{
  "noise_aug": 0.002,
  "n_mels": 80,
  "tokenizer": "word",
  "vocab_size": 14,
  "encoder_parallel_block": false,
  "encoder_subsampling": 4,
  "decoder_norm": "layernorm",
  "decoder_norm_position": "res_post",
  "learning_rate": 0.015,
  "nesterov": true,
  "epochs": 41.3,
  "weight_decay": 0.09
}
Rows from block 3 of the audio encoder, named by matrix and row number. Rows with one number belong to one neuron. Each number is 128 + 24 x the weight over its row's rms, rounded and kept within 0 to 255. All counts start at 0. Numbers have three digits each. After the name is the row's rms in percent of the matrix's.
# fc1: MLP up (encoder.blocks.3.mlp.fc1.weight, 768x192), inputs 128-191
# fc2: MLP down (encoder.blocks.3.mlp.fc2.weight, 192x768, transposed), outputs 128-191
fc1.85 106:128157143110143126117100132120155122099102113137122168120144142131092130077160117166128163111153100129121152113216131128139109100153132124135143109118081159143125140152155128088140137128118165
fc2.85 087:173105162088133126147167103125094093145150148121139150148145138106122082137126149100104121166114096086103131128058144099110157168092138132087105111098159103161148105090155137127142094142090079
fc1.86 101:112141137093117144101090112141130129187139162174099140108155117119127110107138149143129113091155149153120115106163151109110096127159141106141108162121193151136132136174092136126156120133136092
fc2.86 063:077097126166104102123158117061145125154165143162044118128100106144162106101115164133109120116101123166166126150131150097084127134118174129154175132125164143173119128125110182125132155105124102
fc1.87 089:089124127123170097128122106123136160100091147118114140100130145143127104112122146148161119161130150165123131101136066147109167121157108100108098108074121143113152120098127159144133127117145124
fc2.87 107:127152098147102175094179147109112110107124134089102106131139117121143142141148141116108090102070107126125152137134134161103075116152144117171120132131156125122150110159119123128164129131088156
fc1.88 098:143107114112188166115161170142115136136145107112157142133144064155158129124127116130142131138121132132142110145113095121130120140152111124098130105121152175167125117116121101105128120118123143
fc2.88 099:114116180146109135109119114145145112147156137102106120089107181090111124137149100142121103145118151106129165149104098130133107123137163138093130092134145115186096171108125169125132110158137139
fc1.89 099:101169156160116133115107135106118133127163110155147127067171146097147151117124127167113107117163124136111117174143135118091141125136135091130135137088119128133136118133124098130135148165162096
fc2.89 159:109122115130113124151127109160133102171137101198166157143149087097129165147121182129091114124099125114175128109172165120084165147116135140147132106073092141118127151136174100140101143107132123
fc1.90 089:121137124134110103106107129097101128112126138084127147132134111127152154116098120131105177130138103141166104143138130150139150135130104110109155111074139132178127118167108102138085132188136119
fc2.90 110:148130117088138144120138142153177114108113124174123090140130124110090125170149093134104104142133117103101132104148144099149132089120120140168158170154121133141094130112117135156153129135150122
fc1.91 094:145147086134186133117075117101152140132098153134143111125137148166119103177120139136072097141090147134131145101151092137166122119125126157122164137150136146139158145105183203091140097111136153
fc2.91 087:164078130109100126066163143115140112145135085129122152122123118129153154093144095129166169118126099136095109157138145126104113141130133108140121141134115148095135123120110100123138128132146129
fc1.92 094:120093122128126115150119119119135148119147175099135143114151122119155145121132100142145140106130101113089131159108156139110113081134128168124139134133162145143169146138099121122190161157133104
fc2.92 080:076106145122149111139123161196114086134102104099104151142138145160140142121126159122100132161140115145179088136128148105122076127114188097096120157141120117164165135098134112094120154155117103
fc1.93 096:154114145172139122128134096121110110102102148146145150119184131097142113116169143115095127118153162103121157141141099155151123157135148130162135138159135135126080114135126094111077096143093099
fc2.93 096:134124121139185155139132123119140164146151114102154133157070121123134127161111111159129125147130099102140092089122125125100155114132102128084121138094130086126158117107132155124134158115161116
fc1.94 095:106136107108156134106170148153103129098124139134106146089165155142110170127154123100162116141145149122121156180100139112112096155161136121145102150108159097127141123088178132110124085116090154
fc2.94 105:144100148102160137120116135121154116128131134102175118156124107122102097157105137149122126120133104142138126136209084125117100110094105153127147116102091115156106121148155174164155160121145115
fc1.95 104:146102119124146143106154112153116113098114139111129140094164102086131137111117108137117144138107196159086095144122136110109156132101136131121114148141084138156172130087136158115155159128138128
fc2.95 092:097126146122081131160141128095125117154169133132207160128154130154165148139098163137097118134141085112150118151149123137153141150147094126125105149149116131158130115089121105108118108131131104
fc1.96 101:151135132143147146142113143149085140165162121087103091132084105139158098094120078123075126116136160185144128126147100117112129145123159135137113094106128149128130141195096155104168112144141157
fc2.96 096:124116131059142100140118107152166109122143125134149161110187142141155174171147169114175126155104136114089092126120130166121146110122088087112124140178135134143123115109116106129102140110119141
fc1.97 101:128132120110154116124129202073105149117163187133115104083120137121138144097112141101119103098146109137144149138146069135164076090152135125109155138192165142133113098118157118113095143119109083
fc2.97 114:127125137164132147102141111140128121145117086110164145138171117093095075126191124161172153183146116110117144119130189093090169131117083121122106107122124138148156114140102131123149114156072128
fc1.98 106:150119160127116135101138181173121080149138145150144103159133078164114137101176166092126159147163115104114195119144082177105114092147154110110100156134117123156160149116135144119141149140068138
fc2.98 140:069169104132126086128101122097109155093144106112144144134158146138117159133130123116156111138120163149106122128114131106131115153135120112152105098091160129128136115130133105119131117145157089
fc1.99 093:077154117097145110101114135184130141123120114185126102176147081138125134118144126177134117108122105132146121092137116130129148144134148141126114137098125121111101139118144113130127086110120084
fc2.99 074:111130132120111160129140105148120116072125142121133133093128140178123140167124170093150118099090140122117156159145133107102097108123091085116135164137130161077114139115088123125152136116071134
fc1.100 106:121105128145113087126114096125169106138129114117108173134177137095080148118126119188148137110096115132131097155103118158145137121164178166135128125128128166109161142094120137156080122139141119
fc2.100 092:113120124084104097123116153195098119147143140148146135102086132075116121103120134060099116143138120154126117065151132099108090179125138095135116134115162115100134088100177144146141137148161102
fc1.101 097:109125173103143115112139138140132086089087165150120062114107137122084109163139131152136143144114083145145137144153111111159127178137133125123147118106155085119112181070096104118105114147142118
fc2.101 081:169108108085136128116150108065114137110173115075169184137107127113157131118100123134106159165108144135168135131121152140093182112092145113133129139159168169124103074126167138133143133098102122
fc1.102 092:093120169120105104144128152136113124165131139134155093130112156124099161133101133151098173126098147148102127104141134127124140110142119144172161133145117143130079158124090126127132118147132099
fc2.102 078:182118098130122097153118134111196131062114126146128142116142122100156136121112123128162120156166110153136123113148116108124124117083115121086084119132108133143168083169154119163130103101139169
fc1.103 100:119107100131118087093106136090109128135137168172124117119144158097077142188107109115129140140119140125134136146101122122082151106131139148125143133154134109099111138157149142130135147160135113
fc2.103 082:109172172137117133134142139152115123149126136090134157141138105154160135083129109139128104127136141126154156088138132079165094152162105151103122133086107149153147126138154118119114135118110117
fc1.104 095:068103113174144079114126153128074130140115083133147119090147128149146127107128159115153169140121153121147094107107152159105144126163116161098175117133122149103103102113135147107130135108158165
fc2.104 097:148152127081135167121141158151153128087218136091091106129113098089106122126094126143122104134135113165129152159131107105161116141121137071127079176146114115132132157109125113115133147142115079
fc1.105 099:132134133127129110145167135138119112132120115117103130145117118133152117107137128132083160127161122115143139107169083081148117124089101144134141085130123149121165177092128106119141136119115085
fc2.105 109:117143132145130121108113138111154131121108163116161144115127163124120120159149101141168145132111156138084097131099133128120138124154142100089119136137125098157082074176134128152130101161146154
fc1.106 090:120097104095096156143132125104122112130108130119152096093109119143089122159082147162128116090136176121114103161171101104146155130138125127138144139141119135147116099162086135130112129145138133
fc2.106 098:143141138185126154126133143139089140141161126103099134161146126129164163142156120106087114147112103092111151082087176114076098169129127095125127156123148124108156109113146125135165134120115162
fc1.107 103:132125128131117117097127094111148109167126128150133092137121129094118138152111167110084136106129159105105160112139131069142143103117180108145123140070098162132123125146103098116152145155156121
fc2.107 088:113156084094177136164109091106133152120126135146143156142183102176111125114126151142149151129093140148126094122115099160084113118097109131164123122214140143121132117127101125116130145114120106
fc1.108 094:162123095147140164127124127146108099110077140130152172109171116131111124136145109164124122151102144116129154157122158114157128124114069143129151120091103128101136162119124098134177104118176135
fc2.108 111:117099092169142157146166144162142126141118103091139139124121141148149144129112140116105118141135157172124127103151114097085126114094111147141122129126095119137101153106137115142139109109136137
fc1.109 099:117141141118103141143094147067142136137113103098180144114146106090113130127074145145121128118129126114116108105126145145120107138155117153163160151127147107121073151131155153140120142113088086
fc2.109 097:148115125127132125122188135127135132144121125128165111124107132144122110148086103152111154177114152148153114137108119149145094138144124122107145112125156092170144099162085140146137090131121148
fc1.110 101:106119105156148126109133134173091154111084116091105124068119097132103116127130096172133136082115153132106138122148116151165164128112149089105138141111116147132109128142126161086141094134129115
fc2.110 068:126147136145137106112118072145124086138127175109143120111145123107161093133177126124112147105158172170103105112122138144135160129122095153087132137099137164125152099128129144142139094095102090
fc1.111 102:113101098154133138139124123152135118112107154135133130118148166119118115087109143117148156119122132128088169123117146094092114109088145086147138159112117176142157095135118170092124122093134090
fc2.111 079:150134114085145125129119121141127114095113137158118117110056106118151140147139105147125141121119131120165125117136139128067152131115133156106130106079152112152109146112135138122143124140145175
fc1.112 087:097143125131125112096109146152157112140131100178074173146190160143132103107141121086126099081184148122160158161179091146141167121148127131109123091107171139160107124128125088113173117105116174
fc2.112 120:133108155121161191106144178144145136114145125076152137142111112115078084147157123117133127145130111116135080135124148100121103179106103141111130123122114102137095137143130130175142112118138062
fc1.113 099:116114163161190121108116119132093112117107085166107144099151113131116130164120103126121171104111158099172119125165145128105099120097164139139207099115147124099119157155111118130148141118144162
fc2.113 080:174153104094087122168169104116099150140096110113127141142134118143166120133084094148144061167185152119108150139084139148139115142164113098100161124127143113128116116152151156157112090133081127
fc1.114 093:118123128126149188156168142124118103099164103149116138126148141130125149127144096105108116055121096110138167130140104169098105100112164127083139118135165168102149096146129124136151057137119140
fc2.114 135:129139101129146146090137168102149146129112158129142097083108106131080085114130147135166129184136141128148152105086145116154134121094114114126124116149111094151106135109140127155139169118112106
fc1.115 098:154121107131088128160169134128135132135125111167121111134131127151120193124122139137155145126110135117128200140123147136157136118116142072153159128126156100137110099134170103118119128108107121
fc2.115 136:106136119108146121133131125113135123130161129157130141109181107051120121108124120142093121128137133095102106145126160073133168099126135144081098095093101133144136176123103146134130146140097084
fc1.116 101:135108100085119130174126125111121120142148106125153136159138102107121145157141137168092146086154134126146116135088124115145131165156150103101155145153107160101148115132125102119098149141151082
fc2.116 090:124144127134117098116096161125113090180128129131140125120131117161102112170121115144104157125107137132139107144160129130116095141151120143099140138121123103126087091086096129174152107154092143
fc1.117 101:129117117106171145121119073161093083162118129163158092130112141117139113094153102147092151133122140143086133170129172142144121109106131136124140139150101119130156140190154127154095179114131116
fc2.117 098:099123100150116117169095183100152147113143149117153155105172146135113129125134110122133136145133101146111131158127133092081131100146153154123118125111156123156130127124123156145113123130108113
fc1.118 100:118136110140164100152112147117131134126144119120065135100096097135149152122173144143130117157111146135077131114125152095091160108162195135105127104143121171155134140103130129114114100115167140
fc2.118 117:095138132121104131138127080130141110133062144132175130130162142106128115105079123136070168126105111124166121123109110140161112135120063154101137171111118151133071161074139133136111151155107153
fc1.119 096:119135122119106169129112104152114129123122108095085138114109095120080113116126122134172103156126141092165117120145140147095106109152091162148165163108155085104165095153138138147186116136132128
fc2.119 083:114112121113109153152142119164156173184175126107131100114171122127144122123117147126100134106100110151131168153145152131173138124125098107128135146145121109067162158097145135135130128121112100
fc1.120 102:111115100121135144190145120142136128118103172123127142110152107136067112120123138124151092132151148113116089131134151167087127100115126104077136124131168124135179092125139131139159152120150151
fc2.120 106:098109152144149140073126144128152137135122102136102121104139159142172141168141129154120141090082148098133182138107122102140157131140121131185138122143110132103074149104139109142126140107106099
fc1.121 097:140090139140105122116119185111155121172135081121109101160169106152155158142115117123104105124111144149131115115134166131119107120149147136082126126162166132198089100128165112164128147094107127
fc2.121 120:126107116151088125144131098153115108089113140126167154164127116121106136101145111157139129119097105149127138117110122092140119111143141132153153116108112090148144152151142131105088108126165165
fc1.122 099:138115128126132171128085129154111100115079111124122140116165117136124116108140156126139075148151155138133132109110086104124126136139099129136127157091117114096138119128148115127135126152139122
fc2.122 052:114148136096131096104089124145165118115175123106114136112117140177133128079131101127109118177122103130112134154184157111105139126114161105101118098102107126123102093104108120161135120106110126
fc1.123 103:131152133127161134153144146162121135129124163158116144124190138136099117121132114127104135145156124125078113110098118124101092195131128116118116112087158112156123160184102129090112137113151109
fc2.123 111:147139137113124098108141144123133123104111139114071099137112130139115130113124113137116140127114157131113123195094159105149154136165152136109129124151130106118099123099130122159177142122118057
fc1.124 107:109115125092102139151116126115114145105126138184148132111077163133119148122121142119141117150081118115160097103132108109141108140136118123111129102124136127170127124117128090101136151176103146
fc2.124 134:133115112161119106129139152144080097155137130108129110176127147110119128187127105119116125117165113105122135146138143129123125111142133102142144140124157114100102127102149163177143107055169087
fc1.125 097:150115099144154123143141126110145116125125172123155116139089109125079104112157176123139146159068131100116113128117140111096098108126118112149078112154122103157128142104148134170140131139122125
fc2.125 087:136091124173133069113098089136145122160062153131123099125119107124105123138115110137142104138132138092140157087139148105085160127134113142129170163148136157167157141115136123090151120148146123
fc1.126 099:112154122145171088135117103121167121158146088152108142134142179198100123169107102141140132144138124126084146107148146119110120137107143088145163106107098110103139099088118185174120122113119098
fc2.126 104:112093128152153138131153118143103156109134154112158158135136122168161116164147114144170122132107155099113136132111131081110115123125157176143140107095138112152154098136122128100128142128177111
fc1.127 106:134170192164148100169114158103080126123116153125106139090153146138139126119136127069127142131097116108123082090131136133165152118130143117110147116154136126140125127114154141128103137167079117
fc2.127 096:128109075122094086096130105154161140098100144178160103177090140135132158153146119193137105120147131145093155127099100155122090144139091112123159108142146138115098114157129148139125115126170101
fc1.128 095:156162110120173146135154129173114162177149122123130138099142137094095092164127127121097148129142060128086150154135079112150147137126142142097176131165135110145122108132152173113140128111116147
fc2.128 111:101130131107144140136138146115133102112128125157137103139127093136106119096134119111130153140099143153148096141124173124079107126154141131124089135116144158121168124133144111119127128106133101
fc1.129 099:138174104148160134142131128128185093163061122137125162107135122085109134115085125148108128119158152125095136146140157125165120164175125143126120106130105115121170112087133108124163155131129133
fc2.129 096:176123162144126107166137172093117112132172112099162131111119106141165124115125103139128147153079086148115113118184162121069127147091126120153097165101142148135152108133124100160110126133123125
fc1.130 099:134082167156120127151139090174108098117146102109199119123164110173145203138118122145132151098152150163177139118107075135134128114117129109135135105145170104161161066117142108151132124143125102
fc2.130 087:126060133122096130147161153164118163153163157103117143123152123144178144096067137128122154116157121128095117156112124145133128158148148171109136161138149102122162127117122109150123113088146108
fc1.131 100:122147115121159119138079128150111119121150134101124164072134121148121146152136104156125163180091103103128107147158127155131135128125157127107120171136103148104131132104132117125139138096156137
fc2.131 114:165136160121112119100141172091135088172105109117144075132127075125129177113133120150081106092165140129146121145104120139124149153108168139131076154176081114164136132102145133093130113159129184
fc1.132 099:102134151158087112134106120134125091127193137133134099131167140101131128074186147167160119142159146113126099133146106087130142098155138168109096107133138126116174104113140086128151166133153124
fc2.132 100:128128133102111115125118170156083157156132112125098175153140144172105136151138141122115122146122102127157110070145139134127133098073093116149133096140118148155125151154109111139135139125163125
fc1.133 105:169080126170150153062176165165111096112161117153130148119124136106176124114131131132143116175120154127156158087136127134146095153148147152129110150091139117119116100102168140125142123123144087
fc2.133 128:151114117097133136124093118106165155162170123103146142119110139115121145133123132134135116139136117148088121133145155122088139124133126102128127096112148130088134090163140120153115127111087110
fc1.134 096:155094134113123102108108095117144117139110095108129116160163124115163128142143130092152103148133165130155125169149158134162109103140150115109091080139131168130113106119127102113145152133076121
fc2.134 144:136161122105106104108123143115117150113151088145108117149137195117102126123108165144157128109150107126109095104109140132091084110128137134145111149135164133131127130131130126167086119158134093
fc1.135 098:068087147132106113156161092141118103142078086104108141104134104157157131092146125148131095177166101151163168111126116105120154128121161157151126116114177137118087124132144134149116137081111155
fc2.135 118:170176095141140112138115147113167157109126179132121114167128140097117106150089147149178156077100151137097088147135108120131087114109094113100110133149118148145179099188132096099118135155165144
fc1.136 113:115155116096138112094120101142126112122102120156168095126103158129084103102141147147085149162135120112156130119119103130159110134119182053098119114104101108138129156145116186113181162108087128
fc2.136 134:111145107120125182134075155099116173137111114138116128105154143146144146101124095103154129104113169128097126129139128167101131104078083166163117117134163123115136124124144126130099115137179084
fc1.137 094:145149190103146125111172080157128132174122078114136164122126096095130136130129098096148111129111140155133147120137107108117105119133148129121106144104121119149140119114134115156120091127109154
fc2.137 065:102097105167105114089095122104192146095115187134110113164144135105169126144133146148079151081131098125128091134113180157109129138127135146114165106127128114145175122169154126143167158136171105
fc1.138 104:122142136113102163122114116106152151140110109094138149139149117138099139086119144144165122095145127131130125123144180173097167151162091112155105112119106105122148147129155061100160138127111131
fc2.138 082:147117153153147154176136136143118160133141106121124079084096126105179145173103169120107128150127100103175158141155115091120100095148092128164131179104136146138114103138124113146169112174150153
fc1.139 105:112106126083150157159131162112135122110100149125119122164147099146124113107196131100141080147106122126159147180145124134108110130123140127115151070086115131121124137127131169114115135130155148
fc2.139 126:140124136142131119088119143148101122138175113118121152108078159153118104147119123127139150114128133087104103116087070141129110128104116159080140141145185128144121134128126139168133065167119112
fc1.140 092:178126111149116141088147121141107102168140127106141113128138093141133147133092114100110143145161116103172125118152118141179136117128128149128158162138123113156192097109147091111112163180139113
fc2.140 127:137118154137138170159101144152107083081126114064088101136109107123108142125161137141152075149161160154112082110099109146125148135096137127150095083150140158138110158158055107135143113139114174
fc1.141 105:121129095144115141136076154108143116111162107134128151128118103152109153104173104129121146163133119131147140136148149109097085139163124177099103091096098111123179114106156097090129123133145107
fc2.141 136:104124174092136143123144156174160118133076166124086155116173150158117154121123173130104126136111182107127127098162113163113142122127090101136141139147162120136123093156103136176128078090169133
fc1.142 110:126114114150116105141105173116155125106149132149161156170133161117090140094135129128144141138113127153063122176133147147133098131154164092097130119174135117143140138110125126097136137112128110
fc2.142 118:130125139110085122116143148138140156083150122130119124130140185117127109068156074084111136103148129150120090100123188133125133117121130170140173089139150110144123093150114140161097104131111137
fc1.143 112:069192090107118113104124144120075101079094132125150110105140131130123156131121123118162124137157108160126093111116108133118156093128191108096138124140176147122145113112102157146143139126126120
fc2.143 091:133093139151105117125130091145132123128133132120117114172128093097154141134112158167139128104124135142161140148152102155087090126112124156146128119084129142144132100153129127113155121130131098
fc1.144 097:108113093118115139103157119107131110112135138122114140077127088135064102139130101122111126141119118155151090166135118114124108120174105101102093170125117104088134108103106141078136141133129142
fc2.144 092:118125135114100108147135119131126126123136091105179143177129149135124162120112182124105124166155111124166151173123171137125132130099151130137146053153101119167126141153150128118108125108114127
fc1.145 094:148060124127163138141126103176117096143139169097112133121148124097127131158126175132097119134120116106104121123134135180084151126176147135154158140115200128093139159143105128122123115158154173
fc2.145 041:149105109158166129094150119148118118122077144150119138141150133106124134162146146155091164129111136081120109136143120134132155147150159106159159105091113127134136137138161119105116103132127191
fc1.146 098:160158118146142093121148127103119123151150140187141120156115100145086120146135100104112156152145103144130132137123100159133104133084108120093131137089155125178136134135148143120155161152093139
fc2.146 097:085088136135115126122110152108135124113096129116115114100115125092123152107095126120149066113090130145126140094167143131117120158156125125147102102132097150125112157117084117127075097115122179
fc1.147 090:108138116132151088081113119117094101108120137152138100133176120121139151115174110146172168105122126112077133133115098132151107152135168130153180138102091143151153130132139140107082143101161142
fc2.147 103:135116098147106164135105149129113100129124130117130155155113190101106095116123129138120126131129085122149109085143141113050094131134140200115056120159133162151138097109093142147114101134136125
fc1.148 104:110118107113148143089148166175111123126127119149141101118124168107122108105122119078146097117112125157139121198181177124104131156124135101106149092136153121158108137173160112115113112174113113
fc2.148 139:150118148104166108126119144090128133156122135115162159121156137151095127149142135146093133113144116109142141127110106094110131139165122169139097101140097151156101159120176134127147162121130103
fc1.149 106:151060119119128132119110209125141120139113122104170152119125130137154122112152155153163142156141144121136129065167115141116106132135117104128157082138111109117105092166125107133148172137169133
fc2.149 099:135148160140131125130139099121123120143142150136084127129149159145097118137111129112098126147161117118098094132114111100106113152126091165118100124143132164129123137076113148107097117090101169
fc1.150 090:134096144124105109107124124151120137144121085114154134122135136156148152113147109122080166139141118137123135098117146129133105102116105090118140132103148122125127111114106148178132132143151079
fc2.150 068:102109110123126086121118141132118156131134159138156160133132103150180148145116161152117116132108141157108098110122138098170112098138166124092157119151140110136128089113126089130154143109103100
fc1.151 106:129141056101183138121115100139111109118139153130147121095164104118162150131138131144134131072111142137130113128122097117114097120127124123117115120165094095112124091126116123157102146121125111
fc2.151 099:123148132122111152117151142164142133142185074111085125140134090114150145144174108103085143178113115113132130122106099161139146128132115131137143122095143146164134133144137110138124124161109132
fc1.152 101:115109129124134113104092164157127156147128130118137128146166111108113113108134159071107076126142117140151161147134112153115081130161181147146117129128151095136112119177139109115097074135150097
fc2.152 106:150123148126136135153179111138173100129118156121117106080124147137122154141144133132146151158133142102100082200118134100135128086099123132134114157120119165128103122126131162138162139137120112
fc1.153 105:140125163147144157126146083136125127109138157094074108066149114131114122103139115131136134104153140139150145119106132142108100117150132116101156102119104136137142134150129131116107106184113115
fc2.153 119:132146071129156118108118209146121135133133095123131114141125138129130117149137126122119161151105109127125096141123111165131150075090124115159128123137128152154080103126166081113150164077115099
fc1.154 094:155118125157154139101110147166169103163145122142129127150100125103141089117106142122147120101089148126151146127098155142122153097093115103130165121114173106113156110097084105161132110132147113
fc2.154 102:104097165103106135126132113109108143168096117130146168135120125122140146125167138106141167136137129173151133098171069148148087122124118145127103104114097131125086130126188146132113089129111148
fc1.155 103:131116166105181198140106121133119107155102116133110166105134085125110147125107107109176112126100121137117161194141068118140097108150171120178117103070122111119120119139132077124141175140109156
fc2.155 141:114107117093119109115199149117183134133107146120132102148128173143125125165112106141117077133165163129136101130136092139131139134102097158091134134114126151174076139142157157145143113120150119
fc1.156 095:147128128119141129130058119143163143115169157133120149152173153118127161107118087121157158091141158095129192148175105153193154096152132115147162142122141143113141083091107128109140131121098134
fc2.156 114:130143098118116134135163146129116122158139135124158142108143075128101079128102140136085084119128121182126103113129160130122100158094082127134060091092117107129117126100163107138170140153165161
fc1.157 095:153095183153118147182104152167161145130132109081136130176120155124117090147131135118129150096153086142123136165139168178152106112093123161143118122106097145142127130166121132115108154116086109
fc2.157 126:113150075118122127119110117147138119159146089151113126121117135125135158126098144114115138144154150136105127120113125136139113154176124079148123167129136132144127145121121106179112109118166179
fc1.158 101:143117128147144122125129113122156120113144149127084131145118142149120131154161127107125173168125104190141129124163114120102151118132125123147117101123098132108106148130123129090110124129149096
fc2.158 078:105124083144113096126173127134089091127150135175101115114169143126138145129127142095187116116148119101157134150100134120100113140112117135127163143163130189155110125139141115140116156147124125
fc1.159 107:119132087112112113134187086155085131120135139161137132131181123131170160097144090122114082119154137142120112108190139131120142168120110105112145120100161128095120088111122135137136107123157148
fc2.159 124:125143089191133125129131172144172157130158089073121099138100092112110132166114161112172104122121130106146150143076169131104145131172157133158117129132095137118164110140133098159117122087127104
fc1.160 104:090094121163138131145110138097124134118131136177135129166168171117112090120136108142090136093098107168165121083114130178165085151148167128103120147108141121116129113193135103118132133140115084
fc2.160 085:109144116155132078158093126156144149167131157168115125144131125119114138119121144078153157096108166122156141111127173147117082119169094080091123142150132134120130076084108097147103140083127100
fc1.161 100:122101120164135164159137097165132115105096155121103133121081088125085121126139124128130168164093114077152128120142126140105085075139152117104125158146111174155112145095139116115156110114124125
fc2.161 130:136094078155111078124118117140112138157149103120148114158085126113073141133162124139162094118167111103131119113139157108111146151106105106158151133146141142117096116154113092134093097157137140
fc1.162 106:155131177174141093122124111182151144117114115152130129109165144122132118097120144105129139141100179125141202138117120135153118171116136092099160110154102115097140094139127175127104119146111111
fc2.162 104:082142103105115123088151137078091130142126105159128118163100129149133109167157142142137158124146079129129082172115108117129122094100101158164140131116109144131141119124143093119152106082127128
fc1.163 097:150127097121121175133154144142144115129142144108121102095141160124091128098143114136124147166162116155126150112106135131115092114122149117112126107119110100136120124124130081102138126164157150
fc2.163 091:133159150152086144134135131125165106158106136137103131124117102131162098121138139129113125120124131142137099126134146142093112152128106097160129111139116133135090112086115122140139127134108145
fc1.164 101:123130108136076104099140107097132165101113121139157113126096114169130083139102121132141148087140125111104128088100098114114119182131167160087148077120094171123137125101149102183146105097108143
fc2.164 078:115123152160178124108102139124154140150120160146151144125158136121131154144102128119154118157162141114082118113131114149166157103136083134161180106127116112113135117146136125138138158164118118
fc1.165 099:105154086133195148127150082088122132142165154126118109123098110124158142115131123119135121130133138117134121117162127093136113140156139113126153122093118098164132081172143114128132132134166129
fc2.165 091:124109163172062076143096156137143148102105130153155157147157113128084095177142138109105116111132128133090131107099168140163091109115117150125119130133142156132126130143126153122122135113111111
fc1.166 102:152091182113100113101144087150127128101099111114148086126122089144137156100136137125087164117164140125140147116144124150134168106120148118122157085105139124131128147129107088103128127131116136
fc2.166 108:092124134156134162159125126112109127143124135145106165117098131133099112136065133152151133128075109110137096130094147126117139127131096093135147106110166165097124090128128155155099121110132138
fc1.167 094:112127147108118148143125116112134132146136108138069129148062130165147127123137103103135158152082145143145087102164100125103100143131121102146151106138112149173136151125084139127150096159140144
fc2.167 108:153120109107142076107095113113135146114166157152176110137157112120128164150161117139119133140127132097075123135112146140142138147132136117116127200127159088098137134087163107151115123125115121
fc1.168 092:132095118132141123120107121127161117133137147124140163126118132133137068133082141148154152108173104118109149131096111136101125105121155115124062129088141133126127148149144155119136092126180148
fc2.168 105:136165158105115142126119159103122129126081094117111116127154138124124164099159122099124080120105155110132143136122135128089129076108127127115161119169129129122121130120133177144132141090083056
fc1.169 098:171155090142115113100088120129152130114106144119133110137140138128090149137112094192134138120123151122127110146127125126148099151113102110121121068130153120136150159137163116119101152141093155
fc2.169 104:118140156122128126123114117114109120123154087123117110123129116076126102142144149106146116175117130113124140107106098162101124122143150146150137193129150114129100143120136190144130137105123082
fc1.170 103:085153107140158108123113071143135101143097089134184117180155129158116164106121151137127137123125133130110107157105135132119136100130159101143104123110158137085135174100108144126110165140129104
fc2.170 125:106087084133136146165082124118145127118196131068118136161105167115134115127140135157127073146145122098156124120122136144147136114128146154169130129130133106142163136148139152160113130158123131
fc1.171 100:176138122139187121155151084123145141146109111128103145123144089158113149119118136114105101140139119124162157112139161119096144142159109116105099112120118144121112154100132133116167115166112177
fc2.171 086:121143106100064126112120152130136144130129141097102099095125158108089096156127137134168137134121104119108137117139122125129080126098131146128133169112100095154124122151127068117090152123169112
fc1.172 112:096162125141104123158102109149148114119163142132090105116112068084107125124119166129135111147162160147127116138141079121100129132139140122168099125177142128107140144137174136079150098117109165
fc2.172 106:170130118087124114086102139125124124143102142098159139150151148182141091140166143132134137124075125106118138115113126174159133132172136076125110148136089136115129135156096134173100169118123129
fc1.173 114:114137127104154105096139097098169120130102111126079127169164132093113129113105107156100111132105117105152152137108103116148115118113114129117158146166155118098172131145123149131116147126134102
fc2.173 109:111168112150093118156094137125104138136144149096147140138070099134103109121125113118131197092159143134090117123163134115089117101161124105114141139092103125158130109112137168135143138146120105
fc1.174 097:125120122138179158126065154127160098100136116152119135118124123123166132130158151109124140108169152153104114136136137126125171094164106112168085122136177145140127117130138109132161152135084161
fc2.174 065:131168087090107089105149167133104128136104116100133180129155150160129115126132086131124127133109089105092165097140122135148140145102138118115127161096104117117167154146138113120111114083176126
fc1.175 108:110141108154127131097071121119126093109168115128123098140131138128134100091151134098145126084115114181145105114159112124148134143102100122133120106092154085171172133145153160094156109151088156
fc2.175 076:138129116128170124129145139109152145167109154147130136131115123107174141161093129157113130108165106116117148134134121144111088063119154133086139098150134146109111084124100144113122147100126133
fc1.176 105:128142163139134135121114098119122143157153116142145110161106090115136108102151167120100127119115132130128163140089120119150115129131091105140159118120162157082073132103130125120093129175145131
fc2.176 128:093141157152127134102098144145149115127104142128125136143108094110121121131078091178148194139107135139131110156135109134139126124104125126140139161149144158117136128143096162133160132107129124
fc1.177 103:133107138128144150098160085136117138102144127101113167128101110118071123140147150105182139129123106166173115138147128134111154104104110089130115145146148124080158127143155161104120109099116122
fc2.177 118:147131154120143105115091116116092083118140077131154140165132125174126145123064115131132118100099131089166117130141164138086090128113142112115137105143119136154135152126133171136109108116096116
fc1.178 093:110123090141167143114186103174140067105141110152155085140132145135106130113174142105097082141144131124154150151178101105129138120118145097136080113116101112130086133132141152115151117166154111
fc2.178 081:148126141120126124138096159118113177153152101088113095137124129145170107105123119135113143114065133136150144165127119147120138122064144149121142128151130132153110117119166137117126157117102136
fc1.179 096:077134134084137112137121117110092127096157140133116162111145128156125155149089141124119119102127118120142148115126144108105149090113135091113098175082093135144097123106104150112148109151128138
fc2.179 088:185130136162167131137209160129101102111109097100151080152133096071109140140166134122152128146084120139136162125113092133170120149147144125164130115109113099094146092134149093135125163138124093
fc1.180 108:138144106135124121109127115109157150159141124155151128143170141066139123127132116190092128122151179100129160109148101100131123153125101153095130115144071141119126148140180100098155131130111149
fc2.180 109:119108115099134127137111138142126097153100105080155083144136098130136166106123123108160106180120114109114144129096143157127154139132124108139111128094136109135149083139143117119112110136118141
fc1.181 102:146187105149144136130136130143113114102128127148116116120137114066153123164108126142120123121116152146150111136097103114129081108145137146117075096143143103147138143162157082114115147124113080
fc2.181 106:135125115139116111144114169127158130171092167120142137122137176138108152131146112110126123108147097165088177132100117119137133130148172153099165148146145134126129092131087118129092108119144110